From a checkpoint of a small audio frame classifier.
Model: 0.607M parameters, log mel input, norm batchnorm, activation silu, depths [1, 2, 1], rnn lstm.
Training: 4100 steps, batches of 64, held-out accuracy 98%.
Data: trained on single English nouns, adjectives and verbs, spoken by a formant synthesiser in many voices, 78125 training examples, 3.4 epochs.
Rows from block 3 of a small audio frame classifier, named by matrix and row number. Each number is 128 + 32 x the weight over its row's rms, rounded and kept within 0 to 255. All counts start at 0. Numbers have three digits each.
After each channel's rows are labels from the 100 clips, of 14976, where the channel reaches its highest value: "responds to" is what is common among them. Only what is clearly more common there than usual is listed. The data: single English nouns, adjectives and verbs, spoken by a formant synthesiser in many voices. In brackets: how many of the 100, against the usual share in percent.
# conv: width-3 conv (model.blocks.3.conv.weight, 96x96x3, each kernel summed), inputs 0-95

conv.14:182094149103151134141123109138130101121169139121149110139149160142116123100151119127125185122143108096123104112172125183144210108171130147112141123112106131067135130144199134129143088115181139163176140097093065135106202144126103139089128090146100137064184118151144174209095099133225128149
responds to: /s/ (84 vs 20.4); /ɝ/ (39 vs 13.1); /eɪ/ (29 vs 8.8)

conv.9:137126089144054145098124122187153137171123074103141104137145085131124130120093103151151166070166152108135083124116172224158218127164105113122137147101177140087105111131141144125088124121105101057125052172150089120095177112114096118075110084141130119086091101137111142136115124145155087143
responds to: /s/ (84 vs 20.4)

conv.28:125131176098119075171109142079090141157102198195155103163126141136134185142151098102177172102112138144147118114154149102123171172100118103071138207114121089082117104105143136090064188086148136091151104136100139143109151148144046136088143141147131089103140194138119142137104161127085165113
responds to: /k/ (82 vs 17.9); clipping (41 vs 8.2); /ɑ/ (28 vs 10.5); /ʊ/ (25 vs 3.5)

conv.26:117138102148128121093102139153126102099126152152099138095121096125071160143114116162119085144140050166073081175117166091180171160087124133116105136082097167119137139046151167129090159171139118157078107101044115111116134156174114104115141123092196192145106148098135127113152065088094123121
responds to: clipping (39 vs 8.2); /i/ (28 vs 8.5); /dʒ/ (27 vs 5.4)

conv.86:145120136086122123161167105200145100111138203156061145074170132125095203112113119143076107133113202147140115137123155120150097169157110115075175199108149143113104186091156172140111196105114146126146123133118101119126107110130130129100177167123183160061157171118132155091101098115141137119
responds to: clipping (49 vs 8.2); /p/ (26 vs 9.8); /g/ (25 vs 6)

conv.87:170158218109139109095164123222206144148145168194116119139118133118170143175105149113155153136136126105159139146126122103165144111140039151181114155154146112104147132126159151096096099141100137169092132125116073163106109089105141160169153135119182164176109090176156141120097146130159169096
responds to: /ɑ/ (67 vs 10.5); /ɝ/ (37 vs 13.1); /ɔ/ (29 vs 9.5)

conv.21:125135064123074132114135113158097110182153126070068085117108096095128132145103126099107070141120199118113118093116086100101057132112134126135101123102098179086068195132131137232122156119154120123105079137129123109141123123101162137080124095121108089162130101161186146122130085145149070096
responds to: /ɔ/ (48 vs 9.5); clipping (28 vs 8.2); /ɛ/ (25 vs 6.6)

conv.56:097165146150087179132151134024062151087119134151138128195097132111153153102117153146127074133105186143092216144105151143086176173097112123114095126103153085087115149156078129149163160125105137138116100134175139138106071092191113138120153137106112123151146123131116099172145181142136169174
responds to: clipping (38 vs 8.2)

conv.80:114156145092166083164098133093137133125102189118083122088127075158145179143160084079097163109084052136107120138150125092162117136127117090128131171118087139114130153141115131121144122151154100093109149154133119119080060124129152173073168205125093144123159144181095147230084117118112142077
responds to: /s/ (48 vs 20.4); clipping (40 vs 8.2)

conv.22:163087199146102140135154058154146117106116123132167104122102117100090136122126083091203096114069181126128144176138165121139113171199144121068200167066121077120119154138125126128131121101079119140135126108143076110205075099133164108163115101148074147088108122135132100156108135154120156157
responds to: /t/ (81 vs 27.5); rumble (38 vs 12.3); clipping (31 vs 8.2)

conv.82:157210111118085168120096067160127140114153196090179132144065167083142156163169147146141163170152166146146167148149136108148134132087086121110081119102114156163102167176072129158123132144135105179133167108103140110100076135152154105152123127100136173207140107094128117137117160145146045132
responds to: /ɹ/ (67 vs 23.3); /i/ (60 vs 8.5); voice: child-like voice (58 vs 25.6); /g/ (30 vs 6)

conv.66:100122117094139132111097136130145168087153116157146167163130102151167128132119121170141193120168083194164152144150157100123120130164114114118079172182093123183100074132123139093115141130090132111108145105184120153147122172210069156106148098155081073144084086175097201154138093098106152087
responds to: /ɹ/ (88 vs 23.3); /n/ (56 vs 20.6); /i/ (38 vs 8.5); /g/ (34 vs 6)

conv.35:112135101121178164164109148115170127185149130136135113138175143150185149162130121121109218116052101162143100164164112101103148146105143104120084181121114165081194159110164108121146120098133088080119131087150148124131081104137117146121166197132084133124112156205083168171136154148121198121
responds to: /k/ (90 vs 17.9); clipping (34 vs 8.2)

conv.48:126136110139139144185085138101146202138062129146114090143097121157163155095098118122151127152185097132155119129137106060136165150170091144124120199144158123081113124076087135063121160176139157121093122186170176129210130107152111106078089143094140120115118088132102089148166117087127071160
responds to: /t/ (93 vs 27.5); clipping (27 vs 8.2); /eɪ/ (27 vs 8.8); /p/ (25 vs 9.8)

conv.52:123143153112106115125113190141161137117135125140102092154065166181071149110140130086092143075124183136147161170164112105122112135113099155096079136186140032170122114135150126145101164187120149120124084139119092095129196126157104135128133113103106143103166095114171111192137091182047164123
responds to: /t/ (81 vs 27.5); rumble (58 vs 12.3); clipping (31 vs 8.2)

conv.25:122115220160077102147147153136120127182100144117180067132126198132106154140139110114125146146177109087173163128169164147154110145120132160158091131151126125097190175109108153129111106172143120118135123127129108134062231123106106126110097081171140110058163124082125168170145138132166106171
responds to: /t/ (73 vs 27.5); rumble (31 vs 12.3); /ə/ (29 vs 7.5); clipping (28 vs 8.2)

conv.60:175137131130143161139168134157088122115213155143144141151067128094111122128165118131114100160177087080130146131171102144142111153134132106194190108138095120153183158187115155178172092079107134157142171184162134097134142156147146137128042144139163115061086076154136113140146094151142074128
responds to: /t/ (55 vs 27.5); /ə/ (48 vs 7.5); clipping (44 vs 8.2)

conv.53:096069060094105116076148144124098125119124146135107087137172132101088154104091153089122128124190115179163095091067156075115143140136151124109083053156136198110065075091189149168119162129176134120109103121088183109131112126129148148145151138112100138138185086099123106186142120126100097125
responds to: clipping (53 vs 8.2); /k/ (46 vs 17.9)

conv.34:132094107132078136119090078082158092115142139180094152122063131123155146140198092121167120105176097148156109068179055199149139121130143167115143193120154195107183141148099127146096156182181112114147111123125107165154120167156145119177150113124103104145137140113118174178138126165157085110
responds to: /s/ (97 vs 20.4); /ɔ/ (42 vs 9.5); /h/ (33 vs 6); /aʊ/ (27 vs 4.3)

conv.40:149109150146143102128169109089115128151099111146108160160126136129089111124123137117104124111125134147139159132179088147165190080108082169161125121126170120175102161157083163185131102136078074134190208113175118123150154121049102146125108119161156114140129111110186197107156091136049061143
responds to: clipping (41 vs 8.2); /aɪ/ (33 vs 6.2)

conv.44:071186150153096130142189047198145121149113108116103175084125101099139104163111098125107086147146104144083107042156123135110149167132062101189179138163144105093145169145123113138146106128133135066126143120156164126194127095133127098079113102121086123105121091113110153164162138138152064125
responds to: /t/ (64 vs 27.5); /ʃ/ (52 vs 5.5); /p/ (45 vs 9.8); /ʊ/ (41 vs 3.5)

conv.13:157119086112136099124192122149182111158116076072116142129154157176050136172137137108099132144097148156105130069086162120112100178190179111102130067150100167158118067150131141135120128145171153140165108119144088094178125154056111155067067095109132137146125159099118132110159121105124162175
responds to: clipping (39 vs 8.2); /p/ (32 vs 9.8)

conv.62:151087133097077096095146091128113114148129028121150131137112088120116160111139101141141104138116104155090074114108143125171149184123073155087121148131152035147059120113104120133107157159173103083135074145149113149082109192145116085104088137063157092130104104124095170131160160188123122118
responds to: clipping (54 vs 8.2); /ʃ/ (35 vs 5.5); /p/ (35 vs 9.8); /ʊ/ (30 vs 3.5)

conv.79:157162125142100115198097046087107096173122126079135098106129113116171128109156118143138093165134169081075150091138143125127096150151109165209186142118138115144178092088137132134115105168133129117143064144128131088143229167154121080126143093141183100150197101099133154136128144099131141134
responds to: /ɝ/ (49 vs 13.1); /s/ (43 vs 20.4); /v/ (29 vs 5.3); /ð/ (26 vs 1.6)

conv.93:134154107132160127141125112181145138116114154116090126150134079124141155159134079122143158108176151126094063135119172109135141132149118082127239155129062099087122151130162157192141113120116147161137168123120235105111082130118127080062105172143094137121078101149155105184116175113126089137
responds to: /s/ (79 vs 20.4); clipping (28 vs 8.2); /eɪ/ (26 vs 8.8)